From a checkpoint of a small contrastive audio-text model: encoder width 128, 17900 steps.
Rows from block 2 of the audio encoder of a small contrastive audio-text model, named by matrix and row number. Rows with one number belong to one neuron. Each number is 128 + 24 x the weight over its row's rms, rounded and kept within 0 to 255. All counts start at 0. Numbers have three digits each.
After each neuron's rows are labels from the 100 clips, of 14848, where the neuron reaches its largest size: "strongest on" is what is common among them. Only what is clearly more common there than usual is listed. The data: struck, bounced, scraped and rolled objects made by modal synthesis. In brackets: how many of the 100.
# gate: MLP gate (encoder.blocks.2.mlp.gate.weight, 256x128), inputs 0-127
# fc1: MLP up (encoder.blocks.2.mlp.fc1.weight, 256x128), inputs 0-127
# fc2: MLP down (encoder.blocks.2.mlp.fc2.weight, 128x256, transposed), outputs 0-127

gate.46:134128128150082144169123132118089125099128142127121143146102082116159153137124142165113165155141124091113094124141108111160101108140132126142127115137135106154147098110122106117119096081128156089117120123108152135146098113147116121134157156171144116153123158152142122169115133142152150112055131113102163099129129086080111113121096077152157142123156148115147142173066138099133156122098
fc1.46:118139156117131144098166158166113128116141134172192128162166093114109177107125110166139136169153160102087119163119147135129129094106132149138119105140117151100137129090140136113131117142144134118093135119082130142183135085119169094119117111133173127162121124119120132168138098124086122127131099111089151103148095122154094113080109108119139160142102136100127108134130167136128156096130
fc2.46:130125086093118110140100101116166139104102056157141099172114102157148132135125130108126131077162128104133150114095099146140105124121122123094072125138128161131123119143152108130151116152159086123096154141119107115117122149166140095111151074171127112140126134151141128138156093115152154095137160121116171140153101133102140142149142095150107129178114146156119113154132130147158123187119
strongest on: pink noise (29)

gate.116:128098129073159131118109098128117106113136088130136112094152109116152152163115136098125138132131144144146164150172098135131156135174129108128118130099137089138169128130163124116119132096076111113137104142116139136092130149127136127107160158141124109115125109067140156090125113098138187104188130147140142155120115115115153172151137121145144142141148106122073093097166166127144152080119
fc1.116:161112067101133131167118144085149100115143142159147126130125083135118116132135096121147153107132160153163127147165157148119171089168123138116163150081109130133121144111136150138123105133122133165115079140115132071131099133122096092139115122136110082107123148111099165106137121120130157153122124162115165113108065125125118162118089125098123146140107118142090118131147128144146069143097
fc2.116:120142143078137150145086100086165150123114123166134150125152152092144129123112155160161091171102125126128170119066140137133108139134144103119152108164152131134149125108178129131163142100132154118135129130107142071108132140146138153124123110107122135108066133139117150147141118088098156101175143123120128105138107063120153148097114120116084122131093145097122110171147121111131153122101
strongest on: muffled (low-pass) (82); striker: soft (79)

gate.254:168166133138096124115128096133098129092082150131120156149118141129157096137114122099126165153118130112134139144174115155109139155157183151104121135107073167120122129133144086118126121113132072115108132145135130117124100170122118137117121110105094140127080086105121174139100184143153111134124083139132106096092109105107136104105151074140132165092136132131128145101123122151128106089108
fc1.254:132144133145106156122105112154149157143131112129155124109096150111142140156130123153116144134137153146143108130083110176178149144145120133124139100115092136132088131120104138112112111114135139129097158155104118127162155121081138171128145130085102146120145127114172136100134123164134059165112159102114112126154153127113115094108139133084111220102127139107146153139131054127120119127122
fc2.254:154092075130097131135163154123145171131092144143110118128124120113139120121136123118118119108152127136112171170160123096150111118137102141161150108106104164141126104111134111106137146119116106124131145096185099158128172143137128092159130177155118136147131126128116132129131108122064099147136133133182115105120186159150124097117180131178132130153145113105183142103170149130090114128122
strongest on: bouncing (51); ceramic-like damping (36)

gate.156:136124078204156119105144115123144156093139098133155137152122114152103109139131140130132122134169119128105112147125134153119135147124095157077134205140122095122154153117198173139114105114106109097132146123118092139111077172169100131106120167172171135127104140126133145156108113116138152112151115135146160134136098107127157152129112111113136136121097104106127129156132125114173120136121
fc1.156:134140068098136155159109103140132132110111153074136104097133134130107136095110138147153097133123115136167165116145078100135153156130121141137160140144094107144129128153130144138153155100111171132099084140101116136151153117130141163123144119127125147118128102126140133066103154148138166128142149114070112183124131134156142109099080108119113147167135118090100101142140097179127092135098
fc2.156:137117109114106156142141130141137094132124146123143086123151124173059131128111118124181093100108155125117145167181177140115094154104106124136185124135096090141136116105134145164112133126102129132140112101105101142096134117117136137100139134115092111127115117125114113101141136153075147120109154187144153130107139077173113166149110136125099113130148141120145166150134113168135135078119
strongest on: muffled (low-pass) (91); white noise (78); striker: soft (76)

gate.209:131169115113094086137103160144146112079124135068107104107128142096138166129137082112142162107145141106119145143117132099127110146151115147107134102110135137152150140111122140134112131132141151154147115140123120161091129153128102159146139114141183163160149101130149077119088117138147115130105093097146125145123135186114174178126164112152120171087123141104116133090112176098118106138110
fc1.209:110064137094160134122139142088112134098122125159121114140117118113134158112134141106136134155125119114118101128123110158161130121148117107158136184129183081084078114134156107102137138144149102093117097146126105112128132087117102118145145102166118120102137134125100133149083113079152142105132124163105157124150102130130138093071134128151132130098103161173149105140121109137171134182147
fc2.209:134139093148140140121118120167145092090141142150153142103136102101127180130162102142150139130107138159139128162089146176104144131099141194101141143119116147143156109136142176171149174139126159134146164151095103119122115146123117131149121179132077167104126108131142076130123113128113107123156102148139140113163138108120125114086156161144109158131115119173080111136108124138130096150108
strongest on: striker: soft (77); white noise (59); action: one hit (43)

gate.10:103104135103125152142139114122174162134131115132113105129133106131123131146163093124131160143140137128136145139112118145095172050130083077130153156157073130118103138122154096125124090131105110096166094106134108119116147126102111076090116136108138166139120120122119117110165135158122132121125150145177130172103116118132118174157103130140137120147128149116129119082065171132096134122103
fc1.10:164092164132137085107115136119124117119088170156142141133112176126133162127075172138103092126129125113158140136123146143133142186131141176126118168140133123114124145117115123122124155120137122134106142113129119148157169105177172146160135093164101104092146127169108122134116117109158154180128122144101162108153129113133156096142125131139118122117130103117135101180182086131160150093130
fc2.10:155126189136127124116149148102101166184153114158167119100138126088139144164139165115146093125137104142103145106093103177148123134156100120101144118162086130170135106096164161114109155102136160128120159130141096134142127123147141111135132144122094141124115172110079137123136126153127110159157084152127142143160152121143129172091127124146118137156135135104098116146101159116137103145185
strongest on: striker: soft (97); round plate (32)

gate.191:107150131108144113147140105124114124101120140172114108095151106163121150179119129178109139130109178102176156105134128130121083150100152163092124112131137160140123151065112119136089115084116107111103111090145128132145144127140119098108142118150122089132122091139165106110123134153124156170099120143130075113137110187136157142118135139186138159125117152114151095142137150145144136094115
fc1.191:111143124151131138095149127152131160156136116117126099120115171119142104131125118079165114138196069156111090096111140130119158127135094133195077152130146114152132085176167146107160141144152118136182126118127145103135142108136130168127089156130139162107132132120113138114119146124116114148173130072118130102152159119136129100157125125099128133117145109163128118096123110110084104115142
fc2.191:145070137137153120152150097131147146137130089105160142107124170099145110131087074142121163122109117078123146166153119100106118181117119156159129133147099116117112156127091131111144144121101089121134116103158153105089117119106080158144121136152147166078129147096134104125138124117124127098142097094157138132142135105138131143115156159141144110078122116132150131106101093175113111142178
strongest on: pink noise (52); action: one hit (41); muffled (low-pass) (38)

gate.177:153127099151126139133144118107107091133117128086117137157075168140120137147124066127131142117163194065129120142107155140153080144132118134121133150102138151115127134088158152140133117118126162122142102123154139152119138188098118173158127143131099123141118102116129156103121149103114144092172174115158118118104092171146110101156128090098136176113137150122130111129111124142113122142093
fc1.177:125099114099140133123145106114155077141128136101153101159157188086136128122112169153110138140117118147081127100125112155081151118125154104117144108142086093116106139132113162141142126114082115111130151134104114176107190118190104102137190115145120145076118117110123129139165139159112123170108162104128136160139125126100160148097144133146117117100152106122125126122152119151111132126142
fc2.177:127106077133144144162141139146132133169134133116093129154159146109118115125121138133129165151111154144070146147138084177099109106100176136130130083118120124122123135103153144145142122101133130133118128132141164169125123133131121158125116106133143119103134121159139110133142134174116128155153169103114091148143165192168125103105148122212096162099123159132151154134134136148137112090087
strongest on: pink noise (26)

gate.130:111077134122108135127095116136129105128120138175139161140130132165124139174154172101129105128111108150078137137103086117122095131102089122104142126145122137139131147115112123120096079178128123150146157125124151085116116093152126170121168121145130133139128143109139085134161132130117112145157143145142143155133115114124122088085076133077077089090133126140101088137138130170088159123104
fc1.130:143127157124136090147088137140130137085145143099112100160105111142123102120113109113111154101126126096156099107120108125166103116114116150155147139117160098130095069120113074170141135184174151122078144081143128153155157145119097137082139114156139139111121120137144109088126093169109100113157100171100144098125110139168101112138132110133157136131131107106146124145170126094128146132115
fc2.130:117128166138064143134110121100122151109120177104162148104171163144121140103146155173099142071116120111152100150094133118143104103111119119141185124159101155094121148177165122154154143127112140112126128157139199133148130118092152155130126139149120122140129117163126132134108138141131173104121151103112088112132117117127120126153086168154105129140141127124127111074130129146109133174125
strongest on: bouncing (97)

gate.44:145123119161133153126124156167131178144152109104139117107142083139113154096128121166136137171112136125112087139167134151136112089135123109067110170119136106153135134129121123132193136105157113095121149101102169125159087157112146119139078135144119132145109129143125140103127134158184128138130139115110142122132133137138116145205094097110135168124134127127169108166127140080126090126126
fc1.44:108112091128094110103089112166112093129139137120137187140121134163134117147113099081118141104104122150092122116118132105162137085124184121140138125158087149126170100098148118098118128133092110158140105121150118133127129123199092132143124154133141197133118160126112143132109112118133135143103116149164115128152090106094150111106120135118098109159086177153116136140115121145120123146080
fc2.44:117146095124154145137124173142077103156168131150172174113100151089147168136144130113130129056115179157140108097121092176127108102122122136115148132125114117100151156112104119129140125114105119104110146118139114149111126107125148132120127147101114125131177119105152093095137124126124126106135144100171098155123135114128114115142107121158159144182100179138117113083173111089133110127099
strongest on: striker: soft (76); membrane (32)

gate.104:107138139129176138107116110129140111084135152140137133176135134132125106111114141118077122122097143134140139153115118137148184155145118115116138145131158115068116104097153151143147108162120119125120137122155039157124122103120163098132101163147113116153142140121162123159068146140106145118117145147136098138088157133116156127137161103154163095126098128181164140157168137149143121144102
fc1.104:162134118138114122175088108101112129141134109137105125108087161142159122163154100143111144111126159142149157158111118131120104108122133132131063139133152149118120151096123149143070142096120086101120171137126159111138092105113121126100081134122119112120161120168110121127106147164159161114174173134177104126106096140116137133119148126144089137120156114116122098149140173100132183108096
fc2.104:145155127127126135152132101130094138097118141111186132070127113152167177115153092144173166123117127158133114123113141137152111149139135128092132126123102124144088140114107112078095117089119069166135153117147135134113155135117172144131150109159152129149163144141111145119107132140108142136115112139084108164113140133107190112142135092188158132113111141141135125113097131146144179124095
strongest on: striker: soft (88); large (67); closed tube (33)

gate.42:136137148115129142095126101112126151129136113118102148129129189138141119121115110147116151127135142138168174103174145169181119120196155135118111130144148152139106102099152110136113156155158128109129110097122079105184129151132136144117162110128143143154141131108115138171101146120129144086134137123104106095141132119094093155097089158163099094104080131161132114139107081120093131101115
fc1.42:132117144160169107165109158134104074146125114180112131124113104137174165136121127144150113146119142140118117137119100122127123143122121103115115168111140169125094117099177137138131163111073150087104155122085133146135119128130129134167139117098144120155123128129118113087139152132121123143165142116102121115166118098169199102106170124153108119118144136126088111112127104108147079184098
fc2.42:092139110092116178096147117101142174109090118131153097089126152153101110161126139150121136140139133131093110116133109130113121076103108104136143123081127114168134130115077127087118151113132158102116071107113092168088094146157098132131114132146134105130138139139139168167115111122171129111080150116106106112127136118113128150128118121134154156154113171123113130131085067105097120118132
strongest on: bouncing (96)

gate.158:140165115136156115171123156172132177131130139124117109134120103129123133129124154128127101128140128140109111130189128158128095078123123124153171097117095176137138151127126065103170121115132143118127098135145135098105132143137098151115108084142154144107147123178116179172115149101133120089149125088076129125128189131143094109101109141129152151126144118086128107112118159148100122114146
fc1.158:157081131127115145122127072099168106148141148118120126123159099137146115142137108132087113115115131156141131137132149146140162148134132105141107124116123131111170122122062166119084121107084151125094112109122131130160087115118125117101132179121134109141140150127153132084155127103115140158121082168137117146105076100056158156137153125116121156157139091153135158136148103122181118113122
fc2.158:092132120099156119077128118143150101140038108124101150129133154102122128100169134131120087107133136157092129149124112114095143121143168146095096121136117176090157111114151142137136153136121114142148136127121102102126109117108100131122148129137158148092123172154131084125120131142055145141109095126137134167110132131090136097117142098136116151105133099145153146129079117122156099157088
strongest on: bouncing (53); rubber-like damping (40); shape: clamped rod (31)

gate.14:112160137122151112144131145118131155085134146071125109129104149155095136101130143110120149107167152103120188125145103168095124121111118132106132138124089147168112130082154117144129141143074123137133071105104077137092126173154113123116136122172100148133163144122156128151126083162131150131151161108103105117121125123132128123145121099112081182173156138101151119153099129115130141151113
fc1.14:115111156152166121112111159131117127171090112176137106153107113134131130105123104097115164153170110136112145141120112176128139136113134102140140114068146150086112123157137102137144089100115153139137127125162161159070145142145102130167139136137153130105157110106146134153105112153131104105147142079150105114139127125074118138108149108108197128071119123134128107098128155157113108157143
fc2.14:117126125165145171068164099072102100091145114128139135123090124139140120133099117124087144150134126124135177134104086146083086177132154139134125124115147129137137132105133108127146097135090141137135123141186141074153084125128110128169131136127081140110128100133115124104139150105108098071121127122161117142135106167076164126132155131149166127113130097140148150146130134134133116140160
strongest on: muffled (low-pass) (77); pink noise (54)

gate.196:165155100106143121117104108095157118077151150099120117129135104138131130114154124136151142083155085113176181153139124088127129118135105120088143142150120170149157136136143121144096157146105149114113123082058097148122121142141116125116112160124143130144067111144141113152103124136155146126121132132088116109135123139143167092103124124141113109152147157040141129140129101118162117116116
fc1.196:127136140124106078175143162096151104106142089130109111138141125119150139125106109156133141157124143115137164136124133134150122107148124137160145060078161171103120165135063121159129109147188104099145140144123150123113149134137100091152150084152156100128176130114109118109148120153143156113131143102134088090128135155120113126126155125161117094139117103137150115115084154111100107162136
fc2.196:141132143134120136141140182149134103145104147177132146121164129085150094144157129139133129130106140163175143105133104134163101134097104117154124138135140140089109160160156145113152153080115110129120127145134116104166099130121104119146099079173117080113140132111121158150133120146150158086153167111152160114133140164121107140100134075160179079123133177130145149107116124148141117147156
strongest on: muffled (low-pass) (75); size: small (60); white noise (31)